{"model": "sound classifier", "dataset": "single notes of 20 synthesised instruments", "train_examples": 78125, "n_mels": 40, "hop_length": 160, "input": "log_mel", "spec_augment": false, "win_length": 400, "targets": ["instrument", "pitch class"], "num_classes": [20, 12], "arch": "convnext", "norm": "rmsnorm", "activation": "gelu", "mlp_ratio": 4, "inner_norm": true, "drop_path": 0.05, "subsampling": 1, "layers": 8, "width": 160, "kernel_size": 7, "mixing": "cutmix", "loss": "cross_entropy", "init": "kaiming_normal", "residual_init": "none", "optimizer": "muon", "muon_scale": "match_rms_adamw", "lr": 0.0029, "momentum": 0.95, "nesterov": true, "orthogonalizer": "polar_express", "adamw_lr_other_params": 0.0016, "grad_clip": 1.0, "ema_decay": 0.99, "steps": 24800, "batch_size": 256, "epochs": 81.3, "lr_schedule": "cosine_restarts", "final_lr_fraction": 0, "warmup_steps": 1240, "weight_decay": 0.06, "adamw_weight_decay_other_params": 0}
Rows from block 3 of a small sound classifier, named by matrix and row number. Rows with one number belong to one neuron. Each number is 128 + 32 x the weight over its row's rms, rounded and kept within 0 to 255. All counts start at 0. Numbers have three digits each.
After each neuron's rows are labels from the 100 clips, of 14848, where the neuron reaches its highest value: "responds to" is what is common among them. Only what is clearly more common there than usual is listed. The data: single notes of 20 synthesised instruments. In brackets: how many of the 100.
# fc1: MLP up (model.blocks.3.mlp.fc1.weight, 640x160), inputs 0-79
# fc2: MLP down (model.blocks.3.mlp.fc2.weight, 160x640, transposed), outputs 0-79

fc1.371:136195108178183128120136107115131081162095105102104174120150123126211129133138147155119138061148130147147135097144142127120121133132152107149123152132031071085183117117157174097182112125038090158162170129171152082164187164154126099097113135
fc2.371:099125170123128121174121088143145191116136139133081130124233149139101172116118118142117099104096110170090102178141147088147169121130094110118178131145175173080102088121146147119152138105130137117106105116167173021093169085146093125060073091
responds to: octave 6 (36); rumble (26)

fc1.543:159119094167080146198181128136059159122163126133172153132145088120122132081070113089195099099210168188144125086196094109120052117171122104126060082150120116148102154175131121113138159106110113141198113149106156127135134165121128164070121117
fc2.543:095112133087083108166063070195149165128100112102123146121139152149154161108137134122156108165119097165154063131222128152058086069156148140143121153126130138075118125123105119117126100178105133128100078174140103094105161168069091178106073110
responds to: octave 6 (56); sine tone (31); pitch class: G (30)

fc1.182:124109097146113090111112118065129142134164148111139074203080173172137126141164146155158112150097146114124153128066137109092128115059164101152150067138123148133107140074131173105072142113132155099169110105151090140113092134139132163132134094
fc2.182:112107124161132165139198177141126148100088122184154168116119098128146135115128141120140131109120122084181156179138129120129180112193109163137129063096155156147106132084156128091132188076113154137126110128159082118162132183142096125207160115
responds to: white noise (39)

fc1.462:140107121206105118143102106139143114122134142126101156148135132089093136142158207140153126111109101119128126162137129144118129172122166156101106120112225109115103114150164114109145112096154180127195072122144189178000134116112093115136095118
fc2.462:132186143123111144102174118153108127144076121081153068109075125086133168114126025096145168148124126118134168140128121148110150125136123132103070122129135145129107136119116152124116130168120148093170092080107118255214131119130153130098163190
responds to: pink noise (40); white noise (39)

fc1.49:058141133135113044060103084116099115103115104113098179137075138113097113143192115117149118170090128170132143087134173133172120093137144172185152120119092139121146137132119106138130093165193097063132143129172126096129086072114116149126133108
fc2.49:109163155192123105078126082169145134126123132132099140179156169137190119094111125204070107096120034149137122121137172166125128151135127135132116109180082139166142101082119094159128130173155115088186091122083094164143113147087161110086159134
responds to: octave 3 (54); piano-like (29); saxophone-like (28)

fc1.20:172081172194135114166105135116100102170130176087110030045088102148158159102105128168095115123120121142132097085145161069148187146126139129120099128156067152118079104124097082141174157162196128171078149103079151148127111070054164130128127081
fc2.20:134153136138143117026133123106125143114139124105139166121111080202123122088134167126170172088139076145134156158149092146131015085115080075093093090115111150135205159080131106129184127118098139127104112096063112141158096171164150120155141078
responds to: white noise (52); bass guitar-like (25)

fc1.124:209112153148132189128116070148104140175137111211150186148123139106119198149132103157161133115086152110124107099091125159141114097142102129133158136153168192115153133126090100191109132179168116148103124179206141114106139126147058165135150078
fc2.124:017087139057141153132106141116151075132122098095151126119105139185082147140171116169103132100165140138133098153157080144131110171123134132139135085084116135081154130114141190093151186158144122107135094192197090128135095123147117130087154144
responds to: octave 1 (65); bass guitar-like (54); note: E1 (28)

fc1.77:122174167148107116109156053152115048107188176101170141125135121110136199146101144138157133120145095130150120033136186130153139094110095160068122118156126139132172137101140058089130161066107148154154112119080099135144092143190145138175128137
fc2.77:175152078105100120126143072151145196135113173113101144039113131184135095190119133071147150075192123074111087142152103129155109081119135095176147060111098103110154131187126114082147159142129121186085051126084124073133113106159135125125136123
responds to: octave 1 (59); bass guitar-like (41); octave 2 (41)

fc1.74:125110174150097152156123185153094150130098051120113119148162141103118118156105184104091116036096102105070153123171167129156137171076121135140184129182112135120061103142099143086147124140084186057076140181085147099137178074120106158154107143
fc2.74:137108106159140158091107151113105149144239118159109136122120122111141119133150162155175128094191144127106144146190103114114114118165140126170091132101097117118175130147115110171129136120129106163089135056106133079191190142099121120111187111
responds to: octave 6 (31)

fc1.38:078152144108108147111141163112138162143097130155102103146098113109174103197082176078093153173117143204095096144118126085111114127090171140136136120108128086126160194147164108101076134144111175155156145171192080134117097151130127221222106175
fc2.38:151134141102088122149150133187071112149152119098154125120084199169119155152170085098160114139069109121112146172124120164161154184110135146132104127124120125156117167123101161131119086135124104146219146072155127148085111128193083044130126148
responds to: reverberation (63); text has "room" (63); text has "reverberant" (63); text has "string" (35)

fc1.387:134117181127137087108156127156079165161120077147167132161116112135124116124144205145114169142098110168137156095093134140124089099146106141091154120109116112147128046106150112066147195153102150110126138151111132092144098098118110115135123112
fc2.387:129153142127109106145120135063119131071121119082122106187095128127133160138086116207117089146103174129123176167093084123142089124118165102119157120131093068142129126152121109123219182196085095153139105141130174139152132090151166192097200116
responds to: octave 1 (100); bass guitar-like (73); note: E1 (31)

fc1.15:132118112169130158143139122130212118155105094172152104160075183104108107103094086109054183026090128123180161134157129128129118114129129136174123134120050185105061178130129086120191177168104106188132111129048153109155128132145198101130151097
fc2.15:085128044100116140137146138093109128099122048123146148069061098143119132107083172155109194152107198138155118128188106105148104114081063156045084096140126118140152105135170101127197164157141146081124128144115166115073106115122183163090094162
responds to: saw pad (35); horn-like (32)

fc1.151:133161108110153154167059182173084136076166158180154138071131151074145122130124126113137116136065065212179180102109129143145140086123104146135100152091130109085178097175095118161122114143136128168149126186166186126100143108181131172125098069
fc2.151:136120157161075138150104105100202062110151149130168045091156148147036154117129078139106106117213141094158131119092120115140106191108085109140128090182128108138075118202116140116175116120142144114166109110116122109084130138145112060174095150
responds to: C (87); note: C4 (33); organ-like (28); note: C2 (27)

fc1.23:136095125107131154086134125091094167041111087118145094148192147152177154111131114159151161136079103144166122130184109149132123173109147187055139140108097121168113189134083186104193122133141125143090100181164162090096111135131179133120134147
fc2.23:109129089145157142130122165088133147102155092122119125064151189106161121159143140104100149083110101081136100145141095161085137111153110138185185094145169135145161164142149131106124140088091116097145175100173077098163174127088154142050123140
responds to: saxophone-like (52); flute-like (38)

fc1.322:179144098137187122110105080149124200107176175141136154170143120143113135109138074184056117145084091093160108056128139094086180171104096084192120150154125178095163125132098099101147106114130136109154113145127108105117119142112145178132085132
fc2.322:095119171109139143115119117109155078138129101131094123135154093142129153138081065111051105123189159175114154176114114130126100076110150110087143132145107134125135108183082109107113085153060196070132108072104123120104114125155143109115137117
responds to: reverberation (64); text has "room" (64); text has "reverberant" (64); G# (28)

fc1.603:136126209160127082139071133142119136134133076084114165090190073196106113158129064140142101128130089133114110141094132194132096158136079074074094049142118080134105103139183128122119141094170111146128080143140077120122117107125096205135049111
fc2.603:129134090082155188139096098095060112164127102068124178116172056111167125135041162146147146086162178105171100137162161137125102094091148112164138081106140142088086126161146142138105101174135090171133124117135098076125145088126107057080100149
responds to: decaying tone (77); bell-like (29)

fc1.297:170140109114193096141110133134132064066121107150130180170153126169238153176139089121148104123087142124182096163166108076139193154139214122151154120183157175109176126127137144094100142162179168134094168100144100140164166140120118148135073138
fc2.297:102123138101158104111133102123137119098114119117100190156105095159112096199114096102181130213134109139127182094165101162161082163152139097125058115129191154138077081129113116149142152119141150101160171141098071135149178112154098100158143106
responds to: pink noise (25)

fc1.635:107109134095075121115118102128066155137198112135148101117166147129129122111071149131127120192077087129171148142076092108168081148129111151220089132176112121159140112088114120122165102136111094113122112109138146135090089121175127115125135173
fc2.635:150109120113138170129201121122151099091144147138145097079154132150186181122160116138159109111096169151149141144105120204088157122125098135108129134086094113134112103149159124160113138105112128125160108117209139127144127198118086145151055149
responds to: octave 5 (56); oboe-like (41); white noise (31)

fc1.627:162054102160161129212151121155132117108099128130120140103093134117123164133100181171075114133116125135124135162143078152112143116137209155147110104126124149144129148128135166075118179126095162102176164071067139176112150118059141121109094050
fc2.627:134071142166164119063140117120106130078129128099133129175120165125117154140092104167112095128115137159100143077117155094135134077136126103094172076124116131153111170116160178147094108126151167130127185188105068165113161129107127096101091183
responds to: white noise (46)

fc1.207:126092153123137118139094169091124067148102118090123112152126150161133117136166080051131110151114120124058139118117215179152091134113118110136136124138113046181081113111075095115145155086112120143131141123164176187147184121132179103143119091
fc2.207:085130082090081144181167097123117159109166115125120148074113151129117125144126137091124127083150062076067108082143101089103067134161078121086130110090155096108183143092131153149129178142118110115180165196139085124130171112114114072099148133
responds to: octave 2 (68); slow attack (43); A (35); note: A2 (33)

fc1.253:123151112090148139112110162093133111161115128139171178114165126097127146125117053083145107116118167105140071143182142080131167113121105137107079071114138090128131092110141102144159100150113220132181137124135113077098108117108118141181072096
fc2.253:115146104147150117145137155171107127130088166172099182086198056137136104109122123106137114149075109133122147118118182116194113141157150134098138131174149118173146132116156111154173092174155138185160161141116124082121121123079110145132149203
responds to: white noise (37); text has "piano" (36); pink noise (31)

fc1.249:082121116152000128139136170127133145135091245112099130114101117051139106138160147103130124138123131107141108144127133147115084176130165116131145127116171123116132109074139115122139147139115209161168075152168167101193082053104150129178192165
fc2.249:198151123164041198100135157114090126104140100120122059118101121121132118144110093102120107083118113082122139168174060139142130117140164086151133133092107127108115118120097109185165139151129086088129150134143123154130139106138130181144126179
responds to: octave 3 (51); white noise (46)

fc1.154:169104146144131166157126118113152164095128088138170122131149125108158128119113124076101111131148119095065100140191058118159169154120122161157117080142125151085114159182205100174116120160130058118117170130159139213074139105166139165114073193
fc2.154:115186167135109108168157067147164109149129111199111110169145163094091203142192101089142125088138147108116138167139094121083140144090145139145104096074092152110091069124107145079210144136207142093148091107103152158086122167136174122110149103
responds to: white noise (37); horn-like (29)

fc1.357:083066120116140083157097142136131162112091110160111113117121220132080126104105119123095175094124129112142081089124157125171163102108150128153119127205098058133131149129130147114107159121123111116076105092109165143112079115118149149015145112
fc2.357:092121130132149150108163142143105109142142148096103131110122147135148165144138089115118165102129055145186154130146160145116155132087116152118117019124166136102088136076149145152060113152142105140136153106086102063093161145146145192097159140
responds to: saw pad (100); slow attack (100)

fc1.51:139091135139181130120153163156183121132073135160159168120129116079187147136124193158114160125148119104141079131133098102074112038109158090104122130098143076131151145133171158132147129091175092126144075140110165141150235074139151120173061064
fc2.51:079104120156166092183125175136104144072159116126110195125104120089125108192073137106155111177096158132124115107143181121114141173134119084132143175078162155162113156130114097169163107117156139171194086133136151096136151154168122075116175153
responds to: octave 5 (52); white noise (35); clipping (30); text has "clipped" (30)

fc1.532:147152122130131116155052185058121120152158153150148155061083137110159138140140161169163051142135139101156144118128124164150109110126141116122065115119123110098164048158126131072075164096119108194120100136125155150125118129136180109140126099
fc2.532:119158087148139122094145105109156165100148144111139144123088138200159058199131152122167103137167132123128070109058168110169120109137024114095203106117131072137117152126153162132121172146103155110128149091148185079145127160095161168134084204
responds to: octave 2 (100); A (77); note: A2 (77)

fc1.488:137198182154085119086057149175095072118164138112111138173145078145165106129083076103159093101135098161158151119097066134084068135081103132123150096111123131119142101152146081105131136165119135055137123093095089106103081123148162111155092201
fc2.488:058114150074166155084113153160132160132165096145158165110115123089136176159145146137157137101151145159159166131121126177070073102167073172101113112170113173108122108084135127124115086149170093161124174113116096069093100081146151130057112161
responds to: decaying tone (99); bell-like (75); F# (45)

fc1.119:204162155126126124173160109104128168144168146141119173127160135132126143130056148121082096107074131130126156104163147132077118117184154090116015166151119168035061144109098132089075144088105148153124159163070144150141186171159093147102138087
fc2.119:073128053099154118103085122149133124152090180109145158138195115131112182078072155137100094119130106206177145146199118131074159140118136082141165089081121132048199139128155126147072134146123138065164094128069206138163155084080111119115114097
responds to: pink noise (34); mains hum (26)

fc1.391:091094159141164127114119058159106132103146142148141185086064153119161111171123090135075145121138079080087151127125191106147113134074157125132209096134134109148116099136121104117105143104109185150144136079155127093092091115152132120103095180
fc2.391:125113191139122152177149099083094149132145189091113162064152128156135088157163085135092125160171147161204214105124135101094091116168113099118134135112126088144133113188146166169146087129170140134164173112165132131116117204120188163164102085
responds to: octave 2 (62); A (46)

fc1.221:139135102098118080205107162140097104160094199130133160133142049102100127078122183102125123113100192114102116137092088080088185091132098107090122100168158083123154182103120141155098120128114161175131127100121134066164043111168156107099132146
fc2.221:117170063138139177084117166113186173108147057126137144131117133163113139136163152151130140124131156147077131104120124096077193188157121076087183062151135169120093117166140139130167106179158089121092162166100106118122108162126105142078137104
responds to: decaying tone (81); plucked string-like (40); instrument: bass guitar-like (25)

fc1.5:146099148114080112126089129137141105205119167113134157099123159054178161120120152117109155137119067117101128157152136076175106219171114073111089144081153053158116120192171141105142150122255149125147149086126137122149143062092158075171108144
fc2.5:110071109183112150126145105134139145127178123190077135142133083063138067158090126149093114142190116113114161128151186132101153158081138141147140132127111093111055126098127156075144153137132162105208097216085126113160155138140166113133146126
responds to: horn-like (33); white noise (29)

fc1.439:130094145136141139126112167147179079037080119147100127159155105137101163134113218130097162149137133146167119116120097133153151132142110097153101082205129100141121199161160135127129103124134144157104139124151170145121100163153146201071100115
fc2.439:096180081149164129135141187132133145158143151117063089151159143130147109100189157134113158087160143154093109147163107108094113154102158138105115079175165122095079094142134156127145106117112135140132166136150137094132149118135168146108138068
responds to: saw pad (32); plucked string-like (28)

fc1.102:047164160136119124111112072159094105143113132113157122222177087086158215115128138126109119151097113084094150099155104121175165108131127180125107159091117144131146144127143080097155119153147067143172105110168117147166120181138118140124107119
fc2.102:068120077141132130161138156055104163190118155096053103137114134163129127159150127142091108156123104086135143156094117102092131118117149085096139127104124143160113139118125192167148185125121105134139114116079108084189157160129158175134106175
responds to: octave 1 (100); bass guitar-like (77); note: A1 (28)

fc1.619:117085202157121131100138183082097067135134112161135096129151149068077126115140146122112176134089039089100042149144151139183164107123113064129099130145185107152155196081189134132127085093083105143076139094119168109122085115132137166123128080
fc2.619:116141108114104185131137154155146172177122147125126093125123176153171086112172126142101183090140169156106189100122128132116069099140084085118134159185123011093089102163157079154158142106060122130156108144131111092108096118120163170085062141
responds to: saw pad (33); saxophone-like (33)

fc1.99:071142127182091085103115120094102123127183122088094186134053154129151118151087112122126120067191126085138146077097192106075198107158152080158116088121123122103156166135157127114182096161177152078136141169153181166113184125118116156108110123
fc2.99:134156127107119147139115138172145103159115137127147137120107172152123114148161122105144107087109077166124130175068112143092094160084154096161111043161046169152097178143093113155171195136121118097132151091112153156157181147077142138128156130
responds to: decaying tone (74); harpsichord-like (32); pink noise (31)

fc1.349:084128152128100128111144178114090111117164051161106074078137136094092122142144135119113169141138115142111169143109112121095108166131196190107140110116177135137152125106108172149141156152186058123041146163136161128144125133164187132114171195
fc2.349:104130112104114102089150135131181160142146129107083156146142169072109129090080121143125156102105109140111116144108112116096159130154148126155165108153130116100117105178121138104123100157162184074143086142176120129144077093106150133054033012
responds to: saxophone-like (39)

fc1.44:119121128100125123124116122142170113136148131095145174123143141169158151151132077161146106092084135170128195086125126099144174171121087127104100113122010135143077100135150145132113110128054120103150106115113140090000093164118129196170111085
fc2.44:142143162147121131096192161121067148135123115119143151142251113165139167137143176139113096080165141128114059138126167173151083113113160148138174136151145106179255112144179074101127152095137176152150155165108147055165119114126114091097130143
responds to: reverberation (67); text has "room" (67); text has "reverberant" (67)

fc1.286:089103143108110115170106119127049049132177132150187081163111093122106174046112162141135102132124131092171161148127064118092107099095145170153119115204094111051087114126133110119145125091096144188131144133056149144112129112155176134115142122
fc2.286:078156113068107153149127139156120158118147111138155137123139082117132168080169102118112119098120134102151134164051130126137104137144118133093121162156127130140122126138111150121032111204134187097132151070172125155133130143097168133159125130
responds to: pink noise (45); rumble (29)

fc1.347:065130134177164159080126119146137119138067144112124069155129092170080117159120138135139101107119127198135113151101118102111133155158141147162094164083128111136133125085119098143101142115117150078186115146160076154160149122133146185136090113
fc2.347:142129187196144122175166148120137133175158112115120090099162169102145128130096108129145058099109133110151104063095169126093189134110171140119157148167104124137135127136065184139082122116139130078127061129177125129063163133138117087142178197
responds to: octave 6 (46); clarinet-like (39); D# (34)

fc1.339:153139148177199099135115148165156107202128105156090174142115115141129146180116112062162122093075127104127134172127126121095125195155119153111093149121107096095162126148144132062150126130054155126137105097153122122121180074158121084107163155
fc2.339:093129154082170122122125135090071147132117095096095115164117087124139190160117178186125119143137128154115115053115124153111137098059161124079116149140163140144096120181110154123130118111122112132152124141120093087046171108153103086154094085
responds to: white noise (31); pink noise (28)

fc1.141:153077159124142123160135120177141133114113144203087114148104162136092163163106118175053126113118137142166145121135086087178124081134126132177118132209119121051082186102133120132102178151145149147087157108155110113195096130104161121066107121
fc2.141:111149109147195133127120143143190091139119131119119122147113104111091127142100136158136139048139082121158126139158082126165166146088149169120116050190158137134069154131156139080078125107147149138138156113117128036124136120134186147147120102
responds to: saw pad (97); slow attack (97)

fc1.550:104099112092117125128086070143092136129124161165126110086143123128119140134111169144080101131172105177171166075052056126098123107130118129110149136162154173130087095124141106077069210166127160181116109166105119148131139108075144100137134090
fc2.550:106112078108152145097128129175137114070169167121128138194088144098179127079109121172101062131104169088140089141092141119164193067149158147129140161081111158142134178105113155095130135139102144138133097166133156158117115140107168170095186130
responds to: octave 2 (80); A# (56); pitch class: B (42); note: A#2 (41)

fc1.177:123149124123119142058162167198202136161167126147142070148154140142151099139138151101194104094178057111160127133086204154084157116107112102155132146120143131111075168124125090160107127154112121093125088093099112115141143127120171139192122141
fc2.177:097130156141184174158107148122092107120095150160142138172120104134214072100104065137139126095108141040050080156097158083107104142186123127149123150130131144198157121145086159167152091139107172103087139099177129114158132103041111132092158134
responds to: octave 2 (100); C# (61); note: C#2 (61); note: D2 (39)

fc1.489:130079101136133124133123143132103136068143116115138133149125191109104109149179137157102149154128059137164094178184091136158089112122166174145094088153103143184094137100137136056098088112096112135180151119088137063170138120108124094076112107
fc2.489:076090077146143169153146133105166119125123070111160179142165233127126132179118114154101183155154110123177110100154146093113169069140099061116175059126131121140165160130109114132109107176117158116078135149197099109120109154139143165195130111
responds to: saxophone-like (56); trumpet-like (35)

fc1.149:154115148106177099102082146134109113137119139112130106067133114096118093108147199150078132107068127159106123158176126143118110091178185113174119121147150106101121156120120100147152125064088167102157096145150129146117087136121168108138088101
fc2.149:110140115173146105156091133182086207157124161153158123125062106068104187120143080153107134108111128125122184139083146136140091176116155140114099122144133153134129211185132108104157147116150152099099012146150159116108097148120105133143146162
responds to: electric piano-like (26)

fc1.236:070120140124164138129104127204103028109218143146119147130123136116131136119121127135108138137130092136095110102118204111133069096199159110118106142136142120107151146173135108142118081145126126165126144215114202110126120129195136124134114131
fc2.236:127101129136121123095072081113161146159147146144145099098167133139133133142170125109105078112191097096100133130099127164140131152163102133108104142148141154111129068079104123143152063179162130098150116147162065141089152127084129088131098117
responds to: C (62); C# (38); note: C4 (34)

fc1.530:045175181058147147145134079165203099132121150138142157135099072157128193128162116112100125141097138089134102102076102137089115153120108032083137127178129089161175205074111047103141114143104127146107114137100106134114087085102127134194129162
fc2.530:143033098049146096189130131102152132106194132153200110067079132158192136115105147164124160123126142153158134115152071135104156125176158125069096124085138165119121177108122105118105151122101072103165139183064158098120077139151104222100092097
responds to: octave 3 (60); sine tone (43); octave 2 (32)

fc1.446:192136115098187139143100138164121121135157177133132140061074099094134133155144117088205109110121149109175130073155115155134087147169114206179138132142135134102134109163118184122053174118119114107124148159095124130113156109115195138050160045
fc2.446:125104094080077110162079129096114124166128149115172110142062135115112134147138125069179122136092106117160102159083158113146175136176146129148150146123128104139127188094093097179128145105138111185180149111145076163125176083159139096155098190
responds to: saxophone-like (42); sine tone (27)

fc1.626:141145092151093127165128113116113104087187104112118182143111131106148107124130196192170124077078146157187177187069039140060124128070100134150125115084154100103073150162130131082111185133132167070119125094136083166120117127172170136164108189
fc2.626:150111202044160159097093129180140137141102144088148116176101071073140159190158114183143157108111139158183189069080114129171104063124170135080121099104083107103148101146148088175120106116186093174171140097148116148173109098088169116085124116
responds to: white noise (34); marimba-like (28)

fc1.574:174110134119090156160112120200129122106140126182135133156125094076090164159114136187146124132099086057082128134132126091122143106045129096118174157125109146157138106084125106074131150102141101128144112165117149144125089152163133126144137165
fc2.574:100138115172096148147088088088179114130182130067143112114137146185128163155142065155142050159084148113096098068134138159081124153100153102065105106062126125154126169169143196064127137142111102125159085113096148139092101117166155160158118139
responds to: E (83); note: E5 (41); marimba-like (31)

fc1.505:081146126153125102137129179152129096179126129134170127162170129112119179147123137128100118152100217152162127123148097176149143128116134154139144142116112135061087179096093131135077125158140142119123114171130157126112099137157117147116164127
fc2.505:095143115173092148130113153116191179137091111098117136119105083165184109161144108170151093149146152153135183208142148096060124162174128112193099131131094139150104130117113148185113145153068176134113097167127156129142140133128098133029169101
responds to: octave 1 (93); bass guitar-like (63); note: F#1 (27)

fc1.302:078137104107121118133095088131107138167059100158149158171152080127132116106135173143189176168076102095128159126076108127124086074163161171171155117121153131152190199129122117158151110106158128125115133131137100121086131068132115075200178123
fc2.302:089121147183137190100099135160164149087119162108129084107104103132138167120112129091154125175210165119152130100124136101142091063183074142187107090112181121162147216150126064107102166141104123122121117141142158087107130121066129146074081099
responds to: decaying tone (100); piano-like (37); bass guitar-like (34)

fc1.397:070098122083104155168133147104077116153150148154120131121136134138171152112142117099140158109088116117149160115088134143133160164170109093106146137112132123105199131189121152136151164116135133157128127117165112101167197157158169131168168174
fc2.397:113092080062118132092139152146152152186092188203102107136058150139114181141072088124136134135141073126095092079043076131100085176113176118145104071125120093118082133152116131133100110149115103121176105147108113073111128093117146168146148128
responds to: decaying tone (79); marimba-like (69)

fc1.171:131137129163081135133085106123139093168091044106154123142123078157114079199145127180155077124105132130112083088111156164113123102152150144108132163153123159154024118127019133119143167100070105140045121133137128118116153113119096104122095146
fc2.171:135141131132093151122194138168102169151160116137083132101094159145150066179111146085135111126120115107125157154149091095120171177132137108130084184070135095126170145097092108103180128118135103139159122138146098118107135166156164160124131071
responds to: E (46); white noise (25)

fc1.625:100204116096111160099103144092171092129100126191077120103133183104142135112097139124172189129124143120109155179097135065140148102167119154181117139138186130142145127166101116116208190132166109089139162131087098099114133100129197000106162173
fc2.625:096164160160105123153150122155065170100100095124122060158118094133120119051114075087159151119141160123187164105174124156144115079108166150134118126123156120178174171081125068151167139138086118120155121140146101088130137176119141129124100058
responds to: electric piano-like (38); horn-like (26)

fc1.519:137136163100087107149150122128116152136110112123083154120096155158076139145141090104094191148130123163137166094141126102099162146133084052225146140149123100130182138131111131204037146209089133075175133115169130103145142172166118108066142065
fc2.519:086117154138127115080072143156214106163182121138112108143059165165114175162159146145097222117144089076143132155104123129114110118121143074171171169141124133081132131159134174109091175117125116159064075137114168100136161172094184179157113124
responds to: octave 1 (54); bass guitar-like (31); instrument: piano-like (25)

fc1.295:122160143130162113137073038168191129160068082117153122112108127111174108104124094133052127091136061123167158146123115101116139124187170115134187086117091105162112110126111131148127135123081101115122125142109081086107151140124130070106194089
fc2.295:103095125091209114105172114127095085094132130038077109118128110177140126115121108150091110154130127100154165126173071111177153060101174136118103091165169088129129107130132119142198135157139122152122119086113162095150130159105169150135071186
responds to: octave 2 (49); slow attack (39); horn-like (31); clipping (27)

fc1.256:076093155149130134134120119168188152156169096112131106170058136127147102145118127149097154136123144135107092114103152091140127121092137113192123106154077094144127161132145148102084117139076083087043155106113094123117160098100114118162169103
fc2.256:126165091154158135144112139131091080131149152122099117107149148100123112128161116136142101137152110160106151120171163153143125140119147108125141104121172134126100185086113112107167101188174141178076100137109135085084103142096153098060112149
responds to: horn-like (58); slow attack (47); saw pad (28)

fc1.548:132120150159135150135122117124098113056130131156103173139131101092138175146160173058135123135047168101103106155171143125176171118167125128109098133170164162105129137192145209098062097180117091127064130133143153123107082150129115181150105098
fc2.548:143084120129169168089126086130111124140123132123122115100075104070159167090137125090133100076180148110109147113116115101111180135176158125197154156109125129126102135090155120052107100096077071078138134087162166100121111128193147136132118113
responds to: reverberation (98); decaying tone (98); text has "room" (98); text has "reverberant" (98)

fc1.188:174105117160139127137126147136099128143135150151127118128149151158141144181148099112176077146088125121124092161095079095127127052108173157158111139131149135128109111218178120151137098110066123135169095164133090147103184160069121124125083121
fc2.188:056075144124111161142144170104172102136155152139170137159117101117128147055127133080166064108234122124133182104108132109117147233168098170137153159111162155084167089133120172075151104151149198146140107126149024137109166075073136102119168134
responds to: C (56); C# (42); note: C3 (28)

fc1.258:157135161113135151180128130172105145103154136113097176135141081130112127108124163078149131110093066130126093145097212114170095113145155138156078153154149094126147092166169142148088100086074112082105121117097160151127134126067168105173131151
fc2.258:054087082120110093087085114138136118129183120139098159093103154128140185133122184118133108144185105170194116093092126093149084154084125142146154135090146119118166103173141102143124136150124059190142134193150145109104130070125157181106109084
responds to: C (53); C# (47); note: C3 (37); note: C#3 (32)

fc1.461:164072114194080135125142153139131116184171125176156152185111144110040165116144144145157178144091140176191078098148110142134137148122158177167134142111176165133114103113078131171128110120123199097097107115131141134076169111158120127127143103
fc2.461:080157161107029169107122154132137114115064108176122096112135126122139134109091187118113122142091143180181150111082068116118105153085089111131179159134091105139166109132194066111159137099120176118144147125148123124151151127163157096095146224
responds to: octave 1 (35); white noise (35); pink noise (28)

fc1.125:168141118212178078115175178122166117120116103180117116074172077122160126210103112142119117167132170159155122174127127131150104127101103175137098083136099194055176164130124135176102100122078119103082133113130106128103122126125137077082158186
fc2.125:066143114157156132124096189119107175140110079071122142109118159115139161143158157121133197115117131142145134138122139185114190182108148102120105104091194056125120147124043126119167133159179149116161127162155153126092111116098101103113138089
responds to: horn-like (75); text has "noise" (68); octave 2 (54); slow attack (50)

fc1.412:163085172140146170082153137111163145100082105142156149144111219092106093169111142069098170173064130104111151137126119106167048090091149148148114061133114111109152121112170129167132151149069085103087163141143130133104119106101099105150088141
fc2.412:082146062115156082147107160157169102114151082089145147069106162073097199154098136096133116132131114168120086109137139111107204200105157136101126063132147164133051104128108163127109157170097100124136204143123079111088130135113108112130188062
responds to: horn-like (83); slow attack (35)